From a checkpoint of a small segmentation model.
Model: encoder arch vit, encoder activation gelu, encoder moe top_k, encoder num experts 16, encoder layers 6, encoder width 320, decoder norm batchnorm, decoder activation silu, decoder widths [64, 64, 128, 256].
Training: muon at rate 0.013, held-out accuracy 99%.
Data: trained on cartoon faces, 101725 training examples, 5.7 epochs.
Rows from block 5 of the encoder of a small segmentation model, named by matrix and row number. Rows with one number within an expert belong to one neuron, the router's apart. Each number is 200 + 30 x the weight over its row's rms, rounded and kept within 0 to 999. All counts start at 0.
After each expert's rows are labels from the 100 images, of 14976, where the router gives the expert most weight on average: "peak at" is the part of the image that holds the peak. Only what is clearly more common there than usual is listed. The data: cartoon faces. In brackets: how many of the 100, against the usual share in percent.
# router: router (encoder.blocks.5.mlp.router.weight, 16x320, trained with AdamW), inputs 0-106
# up: expert up (encoder.blocks.5.mlp.up, 16x160x320), inputs 0-106
# down: expert down (encoder.blocks.5.mlp.down, 16x320x160, transposed), outputs 0-106

# expert 11
router.11,226,190,262,253,169,229,157,196,239,197,161,202,198,138,199,142,235,256,207,252,234,222,172,192,197,191,179,209,188,153,208,160,228,227,182,238,189,191,220,181,223,149,163,192,229,216,203,238,159,183,198,169,193,186,154,186,236,162,207,180,209,228,249,145,229,214,210,186,199,187,237,203,228,198,188,203,221,143,228,237,268,218,213,208,198,217,173,211,171,199,165,229,186,198,177,227,167,271,191,204,215,192,219,205,156,227,162
up.0,231,206,197,218,233,192,213,229,172,189,217,150,233,215,190,192,190,218,216,174,204,202,189,198,155,117,176,140,249,231,209,116,273,250,199,169,205,214,140,176,244,191,203,225,231,219,223,215,184,190,193,195,171,172,195,201,231,189,191,186,223,155,145,222,221,180,171,235,220,122,202,169,217,204,206,181,242,195,243,172,181,211,173,198,236,214,224,241,232,192,154,214,190,198,162,241,196,202,196,144,189,199,162,144,173,200,176
down.0,192,139,255,206,228,219,179,234,229,251,160,219,239,224,198,213,173,222,155,189,215,201,215,184,162,162,141,210,248,181,234,215,210,228,184,189,203,169,212,205,209,195,226,205,216,234,180,213,226,224,190,197,227,126,209,209,157,230,237,167,235,259,184,143,230,197,224,172,177,176,132,165,168,170,229,182,199,252,214,191,218,197,218,228,266,218,192,189,213,196,184,126,225,218,221,180,233,142,218,190,229,251,165,230,168,217,157
up.1,211,195,287,198,133,189,125,215,207,194,180,212,151,226,174,203,176,250,175,204,227,140,208,221,173,133,152,196,172,215,218,203,238,179,235,187,192,160,225,206,207,214,182,156,162,207,249,226,199,247,198,242,175,264,196,206,182,186,188,210,208,177,192,243,216,245,170,163,148,178,172,237,255,172,199,156,173,214,128,207,181,213,228,180,224,228,254,186,214,229,193,199,154,202,184,219,199,196,170,219,180,233,243,193,181,198,232
down.1,181,199,181,202,184,218,228,182,221,133,231,185,198,212,207,191,179,157,196,180,168,204,226,236,196,213,147,179,135,235,202,188,174,198,176,274,187,175,156,296,214,152,213,135,244,218,260,221,199,177,183,245,199,234,234,219,272,244,208,174,239,195,179,131,177,205,193,250,184,194,165,240,165,222,199,198,185,215,191,216,234,219,197,164,237,186,212,163,163,190,180,207,168,212,188,140,169,216,203,186,215,164,203,220,194,165,193
up.2,233,234,213,186,162,220,188,220,195,209,195,222,204,178,226,236,196,213,200,201,180,189,197,190,208,181,182,236,209,223,177,193,188,183,177,153,171,155,217,250,278,222,211,236,158,206,228,247,146,232,203,202,163,227,192,175,195,149,187,200,188,234,225,231,164,211,178,163,230,129,207,179,169,233,174,207,211,183,183,185,238,269,147,232,215,254,234,225,203,227,178,218,206,212,196,162,257,211,184,188,194,198,140,212,205,198,255
down.2,197,172,133,219,210,179,219,221,161,140,239,129,223,219,184,237,142,178,219,223,145,198,203,199,179,178,190,191,168,121,215,207,235,185,137,193,182,165,213,191,188,202,213,226,200,237,197,192,174,210,201,172,276,190,263,202,197,204,225,197,163,224,158,205,152,258,189,174,204,163,162,232,161,246,204,214,167,219,226,205,238,214,206,158,185,224,184,234,222,207,236,191,201,232,190,234,206,201,163,190,207,125,233,224,223,195,201
peak at: bottom right (41 vs 14.1)

# expert 1
router.1,195,177,192,175,221,197,215,168,176,169,164,202,217,241,186,195,175,206,182,186,187,193,254,247,198,201,217,235,216,148,229,198,188,162,228,217,176,161,186,216,210,189,227,202,162,194,177,194,218,178,255,223,173,222,235,211,226,178,199,199,188,153,144,204,138,210,123,225,230,206,200,142,199,243,242,202,166,239,190,205,168,221,200,195,145,215,220,187,197,233,250,187,211,173,224,224,144,176,234,172,147,227,193,159,188,144,155
up.0,202,170,212,187,197,213,180,220,170,176,221,174,193,212,185,255,214,196,226,174,164,230,215,190,204,229,176,140,242,203,229,220,175,205,221,170,228,197,195,232,232,205,244,239,187,196,195,183,171,248,222,203,174,177,197,229,193,201,139,214,163,226,227,216,156,176,176,221,193,173,182,191,175,215,187,184,146,228,200,237,168,195,207,208,192,274,185,277,206,225,162,206,226,180,149,205,250,192,141,142,212,236,169,250,141,223,176
down.0,198,249,225,252,186,153,208,211,193,165,236,221,177,186,183,259,211,241,213,197,202,170,197,145,170,188,207,133,153,228,172,223,214,253,219,185,262,197,172,187,174,238,161,187,231,187,184,207,262,170,216,195,221,180,169,163,224,238,204,240,228,219,185,161,226,141,207,190,201,202,221,246,143,227,169,177,225,175,207,215,145,203,225,170,209,183,245,217,139,239,227,196,191,236,197,233,218,193,191,238,168,219,209,154,242,199,184
up.1,198,205,192,205,220,230,211,188,164,259,183,224,196,179,241,209,198,300,149,240,191,147,184,180,169,204,206,249,184,219,203,189,232,192,216,230,201,235,232,104,245,208,236,206,192,207,200,184,138,179,237,194,189,257,170,194,176,194,214,232,212,224,176,202,259,190,229,186,242,176,192,165,197,201,207,201,202,221,193,276,189,224,179,122,179,213,200,170,203,194,148,212,159,165,232,167,246,216,218,193,221,169,251,195,249,233,251
down.1,213,199,192,242,279,199,238,187,190,170,181,182,170,202,218,185,213,172,230,215,208,234,174,219,177,185,186,209,171,179,151,214,236,193,166,205,168,239,269,214,224,220,186,225,206,208,212,209,231,226,217,216,251,202,245,124,165,145,225,189,166,158,210,223,228,218,237,242,178,206,172,207,266,189,220,201,203,187,213,169,242,197,155,168,186,179,204,172,243,172,230,209,222,219,211,181,134,194,215,231,215,233,178,159,183,194,221
up.2,125,162,217,195,164,242,230,202,178,191,146,163,178,232,214,175,154,235,211,195,228,149,185,163,214,206,202,207,214,205,219,205,214,200,187,251,156,192,220,223,213,189,168,160,213,135,201,186,237,217,186,191,262,222,204,215,175,234,227,153,249,198,147,185,224,205,170,166,139,187,189,198,174,220,242,196,167,240,219,131,160,177,208,226,189,181,190,233,241,184,157,191,192,188,236,233,191,130,256,185,211,240,155,185,200,183,191
down.2,158,180,180,224,184,199,210,212,167,189,196,148,213,222,209,214,209,174,251,231,152,223,195,238,175,231,214,227,209,166,246,225,136,196,237,148,181,223,127,179,180,179,198,148,227,190,208,211,188,186,187,196,226,202,187,234,201,231,170,183,187,179,198,225,176,230,202,186,218,217,255,202,204,212,235,168,189,247,197,135,225,162,235,215,201,200,226,227,151,231,241,200,260,170,221,154,256,172,207,200,163,164,229,198,198,221,192
peak at: middle right (29 vs 9.4)

# expert 5
router.5,158,183,172,216,222,224,196,219,194,140,186,226,184,252,247,235,215,179,226,269,162,209,219,172,194,194,217,202,179,245,204,246,161,156,219,204,217,174,213,204,217,156,160,222,222,207,191,131,198,195,261,187,175,197,220,209,182,185,171,238,200,174,212,149,208,194,235,194,168,254,184,219,189,185,185,204,175,201,227,206,192,228,231,192,172,170,161,224,179,155,194,196,186,261,190,216,177,213,248,207,233,184,186,218,241,198,148
up.0,214,213,182,185,230,160,236,158,227,209,196,187,171,244,210,120,164,206,185,202,219,186,182,185,159,227,227,220,130,216,151,170,237,224,225,234,183,233,232,192,202,172,176,195,211,217,258,215,188,178,186,158,242,225,144,209,182,243,197,222,197,200,184,176,189,158,251,200,205,156,201,208,200,196,200,186,228,229,177,258,170,224,199,193,239,233,262,197,238,200,195,219,228,205,185,185,290,222,244,200,235,178,147,220,167,187,228
down.0,222,235,157,216,228,202,188,173,192,184,243,161,211,178,221,190,185,157,184,153,273,210,275,185,195,232,219,197,180,212,232,192,251,225,211,200,210,150,211,206,205,239,141,186,199,173,190,172,233,223,192,180,161,197,196,124,202,212,197,189,201,240,175,199,227,233,171,192,221,228,183,178,158,256,187,179,166,167,191,151,195,185,173,169,181,177,165,188,243,248,246,226,142,140,214,163,219,182,219,222,152,190,184,150,284,186,202
up.1,177,165,213,209,186,219,192,195,252,236,276,178,214,205,130,174,243,220,189,240,261,225,219,223,122,243,241,185,222,206,143,231,220,178,209,228,205,146,222,187,187,212,230,168,163,213,195,203,241,170,191,141,215,219,218,179,190,192,159,243,199,186,226,189,186,187,210,140,202,181,178,222,178,225,208,234,234,246,225,225,215,213,221,176,171,99,199,221,204,219,209,197,219,193,172,191,203,202,209,201,133,165,164,203,175,191,202
down.1,204,151,167,211,186,146,231,227,224,174,232,204,170,219,253,202,177,164,179,211,202,168,248,212,211,225,251,216,192,177,228,240,167,217,231,168,173,208,238,213,150,163,206,182,184,222,186,206,209,196,209,211,205,240,186,200,181,181,238,212,187,251,184,182,198,204,149,255,167,174,224,187,233,184,232,215,200,206,134,237,223,211,190,201,235,164,174,130,232,205,205,189,204,147,192,206,235,157,209,236,243,177,246,204,127,234,182
up.2,150,181,208,241,138,193,169,256,196,171,197,219,178,260,233,162,197,189,174,150,218,238,205,199,234,219,168,190,214,164,195,223,212,178,224,199,187,188,206,199,214,180,213,182,244,177,200,185,268,140,167,229,182,195,221,190,193,239,195,238,180,204,193,180,155,179,210,209,146,266,152,190,227,237,210,258,179,222,215,190,178,162,250,184,159,216,141,167,186,204,204,159,243,228,155,181,227,160,189,235,239,193,201,258,197,216,167
down.2,216,200,154,187,180,156,204,218,180,118,222,222,176,181,162,169,190,216,153,196,139,180,141,182,159,193,124,217,230,173,164,176,255,227,164,238,181,227,145,237,215,229,185,190,224,181,249,216,185,220,202,209,208,232,213,189,183,201,183,164,232,202,198,239,216,188,226,221,210,213,237,216,244,202,227,182,174,176,194,177,207,218,193,175,214,194,151,218,176,254,211,180,191,219,217,179,173,186,223,256,200,205,197,154,191,233,210
peak at: bottom right (60 vs 14.1)

# expert 4
router.4,188,182,169,139,188,197,176,195,186,152,172,203,213,155,158,185,182,177,207,142,226,195,206,137,179,196,189,171,241,188,174,186,179,240,246,174,222,165,193,147,202,209,180,183,209,235,187,158,212,165,214,163,198,182,236,186,229,175,218,194,216,213,146,222,173,235,173,172,198,141,167,213,205,166,170,168,183,165,179,222,165,163,218,162,228,232,256,188,130,191,191,212,201,174,264,183,208,128,234,154,178,187,176,166,167,210,182
up.0,182,184,194,215,179,155,186,203,218,211,204,248,224,215,198,117,192,213,187,206,288,227,184,192,184,229,169,188,203,190,185,178,204,176,215,220,215,142,226,195,236,140,201,202,226,181,196,188,203,242,175,241,179,193,251,206,225,197,173,239,168,204,202,140,210,181,176,227,230,186,254,203,215,205,219,171,269,271,205,256,213,177,167,244,223,168,224,220,197,214,191,156,215,164,212,216,149,175,176,227,180,218,155,188,169,191,199
down.0,247,194,126,159,251,228,152,194,190,189,180,166,149,196,154,188,204,180,178,264,161,233,166,173,250,177,204,197,180,222,190,182,155,246,205,238,189,183,153,136,189,233,194,185,195,225,228,174,207,165,216,215,202,188,179,204,248,210,180,229,187,209,243,217,242,188,228,246,223,175,267,181,214,220,218,154,218,218,209,230,218,169,173,183,170,212,193,196,217,157,199,230,221,207,181,259,211,200,193,226,224,195,188,206,203,198,189
up.1,208,184,206,220,228,244,234,164,225,179,139,210,221,211,182,210,175,200,160,221,223,225,195,163,233,191,253,190,186,208,215,214,201,292,178,165,148,181,183,247,234,196,196,169,212,201,228,187,139,209,243,237,222,198,190,196,233,187,215,211,168,153,184,237,125,203,140,244,201,237,245,229,214,210,242,213,172,201,121,203,192,204,162,198,222,227,182,198,228,187,185,209,186,253,217,163,198,232,167,185,196,202,207,214,205,224,136
down.1,195,193,227,146,215,169,235,247,191,180,274,197,195,192,153,180,207,162,241,219,187,222,179,197,231,228,216,139,212,206,191,193,268,201,192,203,220,180,258,172,200,167,215,210,222,194,245,195,172,141,142,220,192,181,161,241,238,217,190,245,211,197,125,195,233,239,175,192,197,189,179,161,173,214,200,170,165,177,174,275,132,221,201,186,213,155,213,199,261,238,197,178,237,185,223,210,230,198,219,253,207,188,189,182,215,227,204
up.2,218,168,160,243,216,202,186,233,205,156,153,149,252,210,156,140,188,186,160,201,156,160,209,128,225,207,202,208,200,168,195,132,176,189,161,128,210,170,211,213,185,253,226,165,208,158,195,238,194,225,260,188,208,202,202,161,231,152,186,201,211,208,226,135,187,190,258,188,235,211,187,213,208,196,184,213,229,157,176,164,250,200,229,218,204,200,251,187,202,196,211,258,154,210,252,242,197,232,206,196,183,221,226,201,201,241,185
down.2,217,150,258,259,188,151,204,235,138,241,127,169,176,193,192,237,148,199,169,196,200,189,189,246,190,239,221,191,202,210,201,187,218,183,218,203,230,189,192,213,193,172,156,187,139,177,195,176,194,205,185,175,221,179,223,152,211,202,233,189,186,184,181,129,204,180,213,141,178,162,184,125,255,208,174,160,186,215,183,141,196,217,178,195,187,243,207,204,226,262,145,295,205,182,219,174,202,218,170,222,200,192,236,226,191,181,174
peak at: bottom centre (25 vs 9.4)

# expert 12
router.12,191,225,194,262,143,218,249,199,213,170,190,156,170,169,195,163,244,194,214,212,179,164,180,173,225,176,232,176,177,236,207,201,218,179,147,205,215,240,216,248,182,186,192,235,195,174,174,220,212,187,195,204,266,192,206,209,187,256,196,169,229,221,234,208,282,192,206,186,208,214,228,174,172,211,132,224,249,141,154,161,215,225,198,262,172,158,163,197,215,167,184,232,146,235,162,249,280,231,198,261,182,201,202,196,242,217,287
up.0,194,213,193,211,221,182,226,223,152,239,198,239,163,127,147,174,197,197,217,213,173,205,228,184,173,154,187,141,215,215,164,190,191,176,199,195,215,204,171,189,186,213,193,171,176,171,130,209,213,184,244,205,200,151,160,165,162,281,159,204,186,225,209,271,215,212,183,164,149,261,204,153,183,216,272,179,251,175,219,193,139,181,221,232,201,236,184,145,200,203,215,163,192,249,194,181,203,166,130,160,173,210,195,204,217,246,207
down.0,191,181,208,193,213,177,239,196,250,195,217,208,180,213,219,197,163,224,188,226,227,208,225,185,166,178,220,208,222,224,172,205,216,192,174,196,206,148,182,113,181,210,249,203,243,174,171,147,154,179,178,192,163,251,136,163,161,196,174,208,194,207,229,175,211,225,156,202,180,217,174,201,191,253,213,193,183,201,149,203,225,187,204,228,230,219,170,208,141,181,247,201,198,157,132,238,177,175,166,223,164,175,201,175,231,182,153
up.1,165,190,157,182,182,202,171,218,192,214,209,193,165,181,252,173,170,125,161,194,216,175,213,209,237,194,217,214,162,209,153,186,217,202,174,221,213,194,225,200,229,273,211,228,257,216,180,189,148,190,225,235,193,218,150,221,179,268,171,223,192,157,172,257,184,189,237,221,189,211,214,151,251,217,163,192,192,182,258,207,179,254,156,216,173,177,171,205,203,192,202,240,235,183,199,286,214,197,226,176,240,172,193,203,150,234,227
down.1,189,172,201,176,181,198,172,169,195,248,190,221,235,188,249,218,237,223,173,188,183,216,173,223,196,246,137,169,258,172,184,149,229,227,222,186,190,202,223,239,192,169,258,174,218,183,168,185,159,294,186,215,168,212,273,181,165,241,209,168,209,166,187,181,225,189,195,187,188,202,220,242,198,180,187,137,216,161,239,215,205,246,195,211,215,197,231,186,181,193,172,240,159,217,164,207,205,254,180,199,179,212,183,202,186,194,221
up.2,226,211,213,232,209,197,269,209,203,176,196,173,211,162,209,234,216,204,212,265,149,203,211,155,270,222,229,231,208,215,202,194,244,203,124,148,192,183,183,223,179,181,181,173,236,194,158,208,195,114,200,232,210,165,208,183,201,181,209,169,221,238,298,175,216,187,206,224,265,210,194,131,205,218,209,234,213,197,169,168,200,247,169,135,144,235,167,179,221,173,230,206,203,223,188,207,199,165,209,178,193,168,189,241,248,190,172
down.2,136,167,226,215,225,183,212,209,217,166,168,225,153,203,217,180,177,170,191,197,194,185,236,279,225,213,206,232,207,165,211,134,219,213,234,225,156,178,191,194,179,225,201,160,165,173,244,171,273,228,196,137,181,222,250,206,199,201,278,171,224,215,150,204,211,186,173,224,198,198,213,244,170,199,209,212,178,210,148,198,250,194,197,226,168,215,188,241,178,260,221,213,148,210,142,256,223,144,203,189,241,226,199,200,202,196,145
peak at: bottom centre (36 vs 9.4)

# expert 0
router.0,242,206,215,126,191,152,210,214,191,196,185,167,252,226,159,251,194,164,215,147,207,159,211,221,183,165,165,204,214,194,170,237,204,196,240,193,233,259,219,136,198,220,250,196,189,224,221,167,216,223,228,238,230,186,220,158,210,224,224,195,179,200,146,218,163,215,177,239,184,198,214,187,210,255,267,204,237,187,182,182,162,174,151,206,215,191,199,166,181,251,182,219,199,183,199,135,246,174,237,159,208,210,183,253,161,234,219
up.0,203,219,180,224,183,171,212,249,181,206,186,184,245,188,140,160,206,235,210,161,262,237,180,220,181,197,243,224,187,198,172,196,227,209,147,225,220,183,217,186,206,199,191,241,235,177,152,162,230,223,210,228,158,128,216,216,259,183,220,197,155,206,122,220,228,206,212,261,198,258,193,161,183,184,216,227,195,206,231,193,252,232,211,169,193,222,186,165,167,154,152,182,207,194,222,224,240,196,205,229,140,151,151,163,192,146,240
down.0,162,248,110,212,148,186,173,160,184,214,227,178,247,188,203,197,214,218,184,213,193,199,194,184,169,180,161,208,200,258,239,238,224,205,172,174,132,195,188,218,220,186,237,264,206,165,213,203,156,179,185,213,213,191,163,167,224,243,191,237,185,146,198,214,215,196,200,200,206,235,196,262,147,234,205,179,199,219,262,172,273,187,218,248,181,251,219,194,203,170,147,180,221,186,195,203,158,251,235,228,157,157,172,167,239,229,165
up.1,241,239,195,160,256,228,219,265,229,239,180,217,191,182,201,140,230,191,148,204,236,216,216,193,193,194,190,161,157,165,200,235,148,222,167,186,226,222,216,236,196,191,241,225,209,177,218,153,240,210,166,190,160,196,192,225,225,200,178,235,238,189,233,190,225,180,202,210,165,182,140,191,163,165,227,225,197,164,229,184,182,222,216,202,179,177,166,169,189,199,219,198,156,185,237,198,213,252,244,181,129,178,232,148,201,140,211
down.1,178,216,180,198,184,214,245,229,222,161,275,196,199,175,208,205,209,220,208,186,210,162,192,138,169,208,191,244,211,191,243,241,166,168,205,170,194,201,187,214,216,187,230,258,208,174,160,155,189,264,208,201,163,176,200,183,181,211,215,197,212,262,229,271,188,148,190,151,167,153,191,174,231,204,189,222,187,176,168,189,230,224,255,234,117,183,182,217,225,246,144,206,236,213,205,212,208,266,165,200,183,200,198,213,186,220,158
up.2,227,243,222,232,235,128,192,178,232,201,153,163,177,194,267,189,162,182,186,201,180,198,226,173,198,237,227,194,175,219,260,228,203,208,175,217,193,262,233,209,170,184,221,243,183,253,181,224,182,229,173,213,245,196,161,171,214,178,231,134,199,231,234,205,193,145,182,238,225,180,205,197,179,199,185,234,227,211,218,193,208,235,234,245,248,184,220,185,212,155,172,231,174,214,195,148,173,215,180,181,256,208,213,186,225,234,198
down.2,194,183,192,133,239,181,228,195,200,236,209,190,206,252,199,190,205,181,196,177,247,202,242,157,220,200,242,245,217,186,201,237,188,206,230,205,205,157,245,158,224,254,238,205,212,202,182,205,199,184,195,170,204,243,207,205,182,186,222,224,179,209,242,157,219,195,160,141,203,219,175,193,218,222,221,219,189,171,224,209,162,212,215,150,167,216,195,172,184,225,219,198,189,179,209,175,203,166,196,225,140,202,195,252,222,203,222
peak at: middle left (27 vs 9.4)

# expert 15
router.15,276,194,237,195,169,159,170,221,173,246,222,197,176,150,161,191,205,199,236,168,189,200,225,195,196,242,245,236,185,204,166,158,199,182,207,216,193,168,223,221,175,250,191,279,147,117,187,197,223,223,146,207,228,190,183,246,168,250,177,196,195,176,257,170,232,245,153,207,177,218,195,210,216,262,189,213,179,226,222,208,175,246,186,239,176,200,194,160,256,200,222,181,203,184,225,263,245,190,211,227,231,195,224,242,189,223,265
up.0,253,267,199,167,210,214,234,178,225,181,201,214,155,246,215,180,198,263,160,216,204,208,215,146,209,228,132,177,217,245,204,175,204,187,184,212,249,200,181,221,169,166,212,231,163,244,156,215,195,220,166,210,174,217,234,179,190,188,249,211,196,210,184,233,170,179,192,200,242,222,170,221,214,162,163,206,166,181,253,143,205,155,260,134,175,181,226,194,166,154,187,173,143,183,198,211,161,277,218,162,206,217,177,257,199,222,208
down.0,132,210,205,208,208,162,195,159,207,182,225,163,180,189,185,191,212,224,180,189,133,163,195,200,215,221,189,171,174,154,120,185,163,251,194,167,163,200,189,134,184,167,159,175,168,182,193,224,228,179,206,145,208,210,181,239,136,144,242,216,140,149,194,216,207,193,139,236,221,197,210,178,195,176,207,174,179,273,197,239,240,240,192,208,193,181,185,187,150,174,243,196,223,194,184,171,222,173,228,236,188,144,238,187,190,237,208
up.1,144,200,222,178,160,162,166,209,149,205,210,292,247,206,179,167,224,211,172,174,212,182,201,183,201,244,228,203,243,204,180,176,222,234,204,228,204,182,211,143,266,243,166,212,224,180,258,223,219,219,241,259,218,205,210,212,214,193,133,207,198,188,217,215,198,229,232,240,195,179,250,164,198,174,199,229,217,164,223,210,203,191,216,186,223,194,223,182,193,185,202,181,181,185,198,207,199,167,225,163,198,241,153,192,198,186,236
down.1,194,207,194,210,166,232,156,192,207,242,200,191,219,207,195,184,222,200,182,138,207,216,235,204,214,245,262,198,216,158,179,285,189,187,243,203,180,174,204,160,251,185,196,226,203,244,216,247,243,220,256,215,193,141,231,168,161,209,201,129,208,178,253,152,200,210,178,146,200,168,166,206,198,193,188,197,234,210,181,225,201,221,211,201,197,189,215,187,156,150,230,178,199,189,261,250,203,232,191,152,201,196,165,230,180,203,282
up.2,188,260,208,217,207,209,155,202,214,179,231,157,172,211,185,142,226,177,217,165,249,182,175,197,193,177,239,201,200,243,187,184,245,242,184,219,218,223,197,151,221,198,202,182,167,201,253,194,205,200,206,203,199,256,209,219,247,166,205,203,213,228,174,223,214,212,174,183,225,175,171,190,197,216,146,198,236,221,236,204,207,246,207,203,181,231,224,216,210,173,203,261,166,181,211,237,171,219,232,168,193,196,193,166,161,193,226
down.2,216,163,222,205,162,161,154,233,215,204,231,255,207,204,234,194,149,160,190,235,172,212,162,206,241,168,187,234,238,164,213,170,200,208,222,174,213,186,175,225,199,191,215,222,206,244,214,170,231,237,218,227,179,222,191,190,204,154,207,226,166,158,192,230,235,223,199,204,161,150,197,202,186,196,162,184,164,239,208,133,146,228,216,239,265,230,209,187,219,207,151,204,164,221,219,197,246,252,227,178,155,227,173,161,183,203,112
peak at: bottom centre (35 vs 9.4)

# expert 6
router.6,236,149,217,198,249,192,225,167,166,175,199,193,214,215,200,203,177,202,198,215,227,199,231,253,213,275,198,165,209,165,189,205,213,191,221,202,229,207,217,207,165,217,167,208,205,192,227,250,158,212,197,140,210,213,159,215,197,213,195,222,206,196,166,169,207,194,203,148,247,219,120,235,222,200,229,200,166,220,177,199,184,172,240,211,217,188,234,296,194,210,287,203,171,167,192,249,209,151,194,275,175,198,205,170,252,115,220
up.0,199,172,183,235,199,181,173,222,195,250,214,247,224,227,237,120,178,189,160,227,153,267,180,196,212,223,202,134,230,176,152,235,256,236,148,213,232,238,211,239,226,195,206,225,189,148,167,209,222,239,233,220,193,159,177,247,205,190,138,197,224,223,218,244,186,173,198,176,193,244,254,158,151,201,183,207,204,204,194,225,185,198,253,201,194,187,183,239,219,191,189,183,178,181,152,200,214,206,168,210,168,225,167,220,178,148,243
down.0,188,232,216,178,248,206,231,183,161,240,190,157,192,219,191,234,193,170,185,193,201,201,191,220,252,185,180,168,181,231,199,165,199,200,216,167,167,175,217,223,176,215,197,167,226,203,215,217,211,213,168,209,170,199,196,204,192,267,264,193,215,214,154,200,191,192,194,198,197,136,220,200,210,202,184,245,192,185,264,227,215,246,161,221,216,143,189,223,186,229,180,221,157,244,230,176,238,227,179,197,168,174,202,168,182,259,137
up.1,173,186,233,225,230,197,165,215,182,196,178,202,165,221,219,237,199,222,150,216,266,195,187,230,199,156,215,236,198,182,170,176,195,240,228,199,182,184,201,247,227,219,171,173,176,220,203,216,177,212,186,199,236,127,220,218,203,234,178,227,222,200,207,153,169,159,196,180,194,229,204,186,251,167,253,215,188,204,229,233,183,136,198,163,179,204,232,208,157,235,166,208,224,252,214,177,208,168,182,187,145,216,162,193,164,237,233
down.1,228,204,235,203,225,157,201,191,189,165,218,159,188,190,197,177,190,162,185,199,218,175,245,203,215,206,260,182,215,189,208,208,196,151,236,183,204,261,155,175,218,175,214,207,196,220,211,231,202,186,182,192,220,184,158,249,227,253,195,230,218,165,153,157,206,221,205,212,244,161,183,240,138,281,183,162,136,190,198,247,184,202,225,223,182,202,207,255,173,195,163,176,211,223,216,169,249,208,182,171,218,228,179,203,201,231,204
up.2,211,179,183,151,183,179,250,184,212,242,215,190,227,241,205,199,185,249,217,215,205,203,176,238,212,213,218,276,210,164,256,229,185,161,203,179,212,188,227,220,203,224,207,223,215,197,227,215,210,223,172,187,225,201,171,234,222,164,179,213,181,241,233,259,151,207,196,222,137,228,266,173,227,187,261,196,207,191,181,195,187,188,229,200,167,203,225,194,139,190,175,178,193,187,167,160,251,219,193,188,184,173,230,239,201,194,152
down.2,194,188,155,266,142,158,186,168,219,206,205,191,194,200,223,205,203,159,238,159,219,177,215,212,199,181,244,208,219,235,158,244,204,190,171,214,214,155,147,181,206,204,216,280,191,203,193,233,205,192,271,195,220,202,222,145,191,199,243,281,221,215,177,138,221,190,169,197,178,206,199,196,214,186,199,188,190,183,182,213,195,185,242,225,274,220,239,157,149,235,191,212,171,209,189,155,259,112,216,186,217,201,151,151,283,210,206
peak at: bottom right (34 vs 14.1)